Rows from block 9 of the image encoder of a small contrastive image-text model, named by matrix and row number. Each number is 500 + 25 x the weight over its row's rms, rounded and kept within 0 to 999. All counts start at 0. Numbers have three digits each.
After each channel's rows are labels from the 100 images, of 14976, where the channel reaches its highest value: "patch colour" is the nearest of a few named colours to the mean colour under the peak; "top examples" is what is common among them. Only what is clearly more common there than usual is listed. The data: small charts drawn from random numbers. In brackets: how many of the 100.
# conv1: bottleneck pointwise conv (encoder.blocks.10.conv1.weight, 128x240x1x1), inputs 180-239

conv1.67:549550497491493484494544487477527504526496501513533473482501508527524483466467476493481488485495501514510476512418510488528482499530514468543484505483505535523475492515492507493524
patch colour: green (38)
top examples: dark theme (99); stacked bars (34); bubble chart (33)

conv1.111:437514514499514522491458487503518538572486502550498536495542487518459492464535509477487475439472532476463514443449487479509464483487510476510547551502483535550497488509508481522482
patch colour: pink (37)
top examples: stacked bars (33); bar chart (31)

conv1.62:541473478464510515453539471467487476527481486456519472528511522473520464517518512498502463531547473504492467517528508476538514453477519500546488498522470435452492497495500498514515
patch colour: grey (36)
top examples: dark theme (86); stacked bars (77)

conv1.95:522562508521500486520526516490537467474541513516473512511511497488479467474478466506494516528480496500516489531452514464510517479508506470501489500506528487478554509476531543504521
patch colour: brown (27)
top examples: dark theme (100); line chart (36); stacked bars (29)

conv1.32:469539524510553498519498521508538498489505510568530497502519496481446458445512544547471468458532542499474515485483497454536500518478485478511516515473462528547504548524504513481494
patch colour: black (99)
top examples: dark theme (100); ring chart (34); pie chart (31)

conv1.8:454502540466528464498513508510509512512501515501479546513518453529460517443520497487497499516512536506486532447524535515509500493509493521496508534517467511536504451499477483443443
patch colour: green (41)
top examples: dark theme (97); ring chart (43); pie chart (39)

conv1.120:502467493535508522526491504435469447554506514519485485458549500500521450495494496472490442488495505517508490472501493474545497469466495478503533490500468552494499523476531509513516
patch colour: brown (33); grey (30)
top examples: dark theme (95); line chart (56); stacked bars (41); trend: falling (32)

conv1.79:497509537462505506505509450533502500489499505491526573528519473502488522475526481488457499484530512489492557515531483470469501494483530478476526517575479464521477474500504497510479
patch colour: grey (45); pink (36)
top examples: stacked bars (44); items: seven (42); horizontal bar chart (25)

conv1.69:533518519520480489486493520501545479474504470527506493461497500508531518470499502498496487486477523485481499489455497505522493488520512476505542497490508528521499498526504478506500
patch colour: green (36)
top examples: dark theme (99); stacked bars (35); bar chart (31); kind: bubble chart (30)

conv1.108:504503518518552517518536526522490500523521502465528514505505512493468473475488515504558489504536499484494514524522488476528549451519534533529503493488489522501487515505493523533510
patch colour: white (67)
top examples: step chart (42)

conv1.70:476471543491484453491461478536472482520508483483464543497497466563544528487481487518518504527492459485518541506518495531442490531490500481512485480532518466462480468470470485499517
patch colour: black (39); brown (35)
top examples: dark theme (96); step chart (50); lollipop chart (49); trend: dip in the middle (38)

conv1.20:530521503523493508476493480490502461447503509477476471492492489508521510526468474474487489495463509502509465514477521479513482498526485483467487511503513491522511493505525467503508
patch colour: green (35)
top examples: dark theme (100); bubble chart (42); stacked bars (32); items: five (31)

conv1.92:525526512478501517479492516467493512525510501474531475469494545503461489475517512514530506513512492498461504479488502488494535463512508536526481533509425468480474496503450520465519
patch colour: brown (31)
top examples: step chart (100); one colour (100); dark theme (77)

conv1.112:485478517489526513462511495532514517480494492470491533535480514460478491498529485498513480497567549454475560519493491478509504475519513471493494506533481528541509465506479515538460
patch colour: pink (35)
top examples: stacked bars (28)

conv1.105:509511497530446501514477507500514463496535498456491535521457517530483535479485491492544518499468491485521485514500476503495486571462527549519521463494527465444541500507481486515532
patch colour: brown (47)
top examples: one colour (100); line chart (95); dark theme (92); falling (53)

conv1.66:487481478495473491520489535486486563517469490546478508504502479513470480492516508480527479448494531503487485428455451440535493478428482504513536535503467537523497472475481491499495
patch colour: purple (28)
top examples: bar chart (87); dark theme (74); items: seven (33); items: six (31)

conv1.63:511511483478505522502512499491519466535505515535544465482531482488542497468487531514479449513460526506483446514489471467529501499495497493533542530477478547540497521508500499526527
patch colour: green (30); blue (27)
top examples: dark theme (88); stacked bars (57); bar chart (39); trend: rising (30)

conv1.61:533480489491490509512496453498540495471511511504486497502487525493502492470490496508490520550488485515477461534535505448499550479491462510522508465508500495473491461508559467505501
patch colour: grey (60)
top examples: dark theme (90); stacked bars (89)

conv1.109:522537507482464474494482458494530478539504504535535484474556510537568480473500507503478458500533507482507479504465556467517456453523510490530475517504508512523476529494522504516547
patch colour: purple (25)
top examples: dark theme (100); stacked bars (59); items: four (37); bubble chart (26)

conv1.7:446535565492499495509485505526536498496535500509494565483501507496503510454527481497473514514454484445506528552509511514484467480503563500532536492500483513517502526475494524563438
patch colour: brown (46)
top examples: dark theme (99); one colour (88); line chart (71); rising (33)

conv1.87:514540464517497482478494500537492460526519554494541487465523498507510467480517515502484482506484531525520520523481532484461511529497484486504469476512509440479520518485540484478545
patch colour: blue (30)
top examples: dark theme (78); bar chart (27); pie chart (26)

conv1.59:512459520493496535481472470489479486489483528477481519508498514544540503479508444467507487474498503481469505495458504501503523505515512452457524532539530489506488492496509482503488
patch colour: grey (59)
top examples: dark theme (97); stacked bars (88)

conv1.19:538509520468496519531504479475493506502505500464502514482495504519484485513478475459506477535486481468471499494542553497519505498506541489524453502498464461478467496524466555502541
patch colour: brown (34)
top examples: one colour (100); step chart (96); dark theme (86)

conv1.34:479465545465495486510493480502482502486480523502519568483479467513537524501501474500456495529480437483516567499511456516445490521484501485466468478532568477453497468481499503499489
patch colour: grey (51)
top examples: dark theme (98); horizontal bar chart (44)

conv1.16:527462486482523531451517494452459479501494461493508486528475546465491477535489518498499478496535482497430474494493509477528577458488495501555516503505445487499468487497484503477510
patch colour: brown (26)
top examples: one colour (85); step chart (73); falling (34)

conv1.15:453553520499516526529505492493570557499519523508482545522485456479437499460491481519453499531487530499522546536474524477464481486510556525507511501517527528530514503500514535546500
patch colour: green (39)
top examples: dark theme (99); ring chart (46)

conv1.47:481591544522490485518513465512548469455581536511475523466481502477481484507483503515504499513504524508490516552499540473478500502514523504493539494481527521493484522511537522533509
patch colour: black (39); brown (38)
top examples: dark theme (91); bubble chart (47)

conv1.110:500536529500506506542533501488519515462537463526468516528466493429471481448510478535520508489508496498498528500477491475547461468456508527472522541437494508514509501488520485524482
patch colour: black (100)
top examples: dark theme (100); pie chart (41); ring chart (40)

conv1.77:491507532517516498520452528504505496507498521471509503540509555491478520468547465519553487498486496456469540495498518456526501492486507507533507522528479527493512507449481509497498
patch colour: brown (35)
top examples: one colour (100); line chart (98); dark theme (97); falling (41)

conv1.84:488489473490538518533517505484503526528502503473521493468511548537476488505506521541487501503509515528474468502514505510520534471468509519502468496510484475426486502486481527515531
patch colour: brown (25)
top examples: step chart (100); one colour (100); dark theme (61); rising (30)

conv1.115:477536516517510500512512486502552517488512516537502547495512495484483493491492479443429497451534536520509550471494520499471496470526505515460478548545499524565503487505491507477461
patch colour: green (47)
top examples: dark theme (100); ring chart (59)

conv1.97:535457525482477477487516501482494531498479530496453542516487532524504504450495430503521477503452439441524518456486476504483502563487456481481498478490540459445520462452521460484498
patch colour: grey (72)
top examples: dark theme (98); stacked bars (63); items: four (31)

conv1.2:519529465502508513470484483450508486535521482500515489465508524544465480474497511524508549465522531507468477494498523504472509449505497467538474518535472481454443501519478497483531
patch colour: brown (25)
top examples: step chart (100); one colour (100)

conv1.89:512519499466477483460498520535506492523511506536509485477497485498519489493537536537523459470511505492481522490458514466509454478494461527547490522501532522541456484476413481456553
patch colour: green (25)
top examples: bar chart (84); items: five (36)

conv1.35:468471519474543533501513441501471524471517531495432536509457495515503528509519490516482502484461450472514496476503502534509474513509502506501527497544485485504519485512543523500486
patch colour: grey (44)
top examples: stacked bars (98); items: six (44); flat (39)

conv1.22:506512564496540506465511496520543492493515518479512547545513510503442471426506467519545476491519528417504530551523519480522500501475544516478524503527488491512477527512481511532492
patch colour: black (92)
top examples: dark theme (95); bubble chart (36); stacked bars (33)

conv1.86:467482512535494485508459542517465492525497545491490509539551536516514495532538493453501512500527516481500471473539509510496534519521497518465488513522518468501495448528497497508520
patch colour: white (91)
top examples: ring chart (52); pie chart (47)

conv1.65:490567500515503504554537512512558466452568507546502521448417528452451447470490485512524494541459497423506497525511509478505490490483513476536550472441484497532512549466486533554457
patch colour: black (46); brown (30)
top examples: dark theme (92); ring chart (34)

conv1.55:531531456538499499495552469499472475459516502485492469482492488491511469489514489475487465494502485529511482540512494494537474483489485474465477479520515491510503513526497488514512
patch colour: green (25)
top examples: dark theme (100); stacked bars (36); bubble chart (35); kind: bar chart (26)

conv1.71:490556530505500471526508492509578480437542524526478516460487476490492510471461495525476529519464509496489495537458520482477498524527510474474502479504533498487489518500521511490477
patch colour: brown (36)
top examples: dark theme (85); bubble chart (41); bar chart (26); kind: stacked bars (25)

conv1.72:486498505495508475505504518482472510496464520502522508530526545478498498531529477506510487480458475540479512489462468490504499541453444479466492519509525476491538462431507475462495
patch colour: grey (37); brown (29)
top examples: dark theme (75); items: six (30); stacked bars (28)

conv1.98:488560510520502501496482496478544513483532511523486478484524500497499496446502490475462497494434529438515523491448557489518457476517483483514509486502505548563538501511499484490506
patch colour: green (50); brown (25)
top examples: dark theme (98); ring chart (36); pie chart (35)

conv1.14:535530478469526514462533518527471481492533474479515476520448488464515501521522483470523469487532502531496502475512501478526539474465477494447458554511494476508487483516490490488500
patch colour: yellow (26)
top examples: dark theme (76); ring chart (61)

conv1.49:537549509494494498493546486518530481425566511533528536493457495491478500466447489530536498512438518452509492554495541494519534492529539483553527491482469557538544540491499522535501
patch colour: black (75)
top examples: dark theme (99); bubble chart (39); bar chart (33)

conv1.107:493511484467481529530478494458517500540496480507510455470506508514493452505512504530511455461533570518466465470482548460483530413502505523542526553520438540516452494539465535477533
patch colour: brown (35); green (27)
top examples: dark theme (93); bubble chart (54)

conv1.48:497489496520497537507528513513478499510507501539489478502486518470492526509517498502482471512530535493482506487528510525524533502508527509470505519511510517525513481539597496515484
patch colour: grey (65)
top examples: stacked bars (94); dark theme (82)

conv1.103:535532457488493503509509482530465490492517474480518497493505484485528487499509481479470497505485562519507481505459484496523495502463462483452459482474508477510499502482497479499516
patch colour: green (30)
top examples: dark theme (97); stacked bars (42); bubble chart (33)

conv1.124:520506535508495479520490483454493535493518475518458543495527496506470457494510499458439489489500512507500519504497492486477524487506500503497508533529469514522493500517528496471494
patch colour: green (29)
top examples: dark theme (95); ring chart (43); bubble chart (25)

conv1.5:503525495508510545525495492506495506500513519516483489478506477534513469496504520457519461467504527505498526512484495505552511504522513497489499535498517525503512458508537526503519
patch colour: grey (51)
top examples: dark theme (89); stacked bars (86)

conv1.113:529490485519516545467505565466460491508503497478510556494537522459455477510461510498523448474527507455428473516500506505526550479475477534524474490491477473492451476472485483506526
patch colour: black (39)
top examples: one colour (100); step chart (98); falling (44); trend: dip in the middle (32)

conv1.41:484486489483472494501475519496487471548499521509539462498497500545535511503494513487496501445544487489510544461483522468502471506496516483547485541519530510513515496524469505514532
patch colour: brown (28)
top examples: one colour (95); step chart (92); dark theme (60)

conv1.50:508515510506494523474510512496532536505505502535525506505498451498486503454511536515468461478523538494497531449464533488514470466509473493529539557496438539579467498540478470452486
patch colour: brown (44); black (39)
top examples: dark theme (100); bubble chart (54); ring chart (33)

conv1.17:495543532546478525511508495505557525495545507487489534482498512501476507455499517500520528503475502530505445523460487504500512529485517518512553488472507532503504500524497463572521
patch colour: black (38)
top examples: dark theme (60); scatter plot (30); histogram (26)

conv1.51:505464526416491456488504521509428508491468498521517537518454506497547535530512453478517488536452485484504519485508472534457501545504433509467467493507511504505506462489520461470484
patch colour: grey (44)
top examples: dark theme (71); heat grid (53)

conv1.46:534540473489492475496514489536514460493514531484547513459535500512530491499479501509471471512480518509526496488464527529499503510525482474503474460522526451526526487488526463494510
patch colour: green (26)
top examples: dark theme (96); stacked bars (47); items: five (38); bar chart (30)

conv1.94:531462481461489507466484493513439484536473483481537476485498507499542524520477529520515519510504480470476497495515518509501525515467446499533532474466544511495496481443485451448528
patch colour: purple (35)
top examples: dark theme (95); bar chart (66)

conv1.45:503576492507533510539511492518574522463530533496496480466499470459455462464461478532456484527496569542506504531487512523497520477545498500476522503503499564540513505523471527528473
patch colour: black (43); brown (35)
top examples: dark theme (89); bubble chart (61)

conv1.18:513493463475519480464523510467435481526479500454528496515485500473507480494501526489491456514543483490481515451500523488541533466429535481535482508493447486499483485470488520500523
patch colour: green (33)
top examples: one colour (89); dark theme (74); histogram (41); step chart (40)

conv1.23:526484515501498459443487509475475506543496534520491499486538492525503497489552509484507470473494527491492465445435485453501469464525466477524501539543469522531479468490496503465526
patch colour: brown (43); black (40)
top examples: one colour (98); dark theme (96); line chart (78)

conv1.44:525524481466521506497508498527493513496502495513553502503512444538536502485513500515464461521461537563521457540454520488495522464503473518518506504497496504522469511489495494508512
patch colour: green (33)
top examples: dark theme (92); stacked bars (48); items: five (34); bar chart (28)

conv1.93:507522516517499522508556523483542501532525500522508535484494507481457483467462470481569466486479517454500478533475512487491520474495524534537567462485494526512512512498474487521476
patch colour: brown (41); black (36)
top examples: dark theme (100); bar chart (31); stacked bars (28)

conv1.33:476538502488540503501530538518527566491545487531476544511505488465456495430503495543482494486528529500479513513498509486507491466487527526503502529440480529535482536479505515522480
patch colour: black (73)
top examples: dark theme (84); ring chart (29); radar chart (25)

conv1.58:495485508497512515462474500502475536476477533448500510481540485513548488521530454457496493443510542502503529453458501530498486503512490481454500520528560454502505462490524498489522
patch colour: grey (75)
top examples: dark theme (97); stacked bars (83); items: four (31)

conv1.25:483499527487485479518494512482494558500490494473470528519493456532533472460536517496508491460567488497518556498504503480518456527467524536494499557504536488499481497501517505491528
patch colour: black (82)
top examples: dark theme (100); ring chart (28); pie chart (27)

conv1.28:517518499478457495517490527505511439550501497503501450490537538546546507516523519484490519464524477487512494466468529528486502506512524482509439510512547453446497495530467529490574
patch colour: brown (34)
top examples: one colour (93); step chart (91); dark theme (77)

conv1.127:513549438501510476497557532530509502525532494493520486510498505502473484436497481546482495480500482494505466523484512473541500475430532506552498517480506492480515543495470526538544
patch colour: brown (25)
top examples: one colour (99); step chart (97); dark theme (70); falling (36)

conv1.102:532496519486488476502474463492519463572501525474516452456535511534531461497480524499486490482589485508511479467487500499519497502498502434526482529506515517494476531520473521484540
patch colour: brown (44)
top examples: one colour (82); dark theme (73); step chart (62)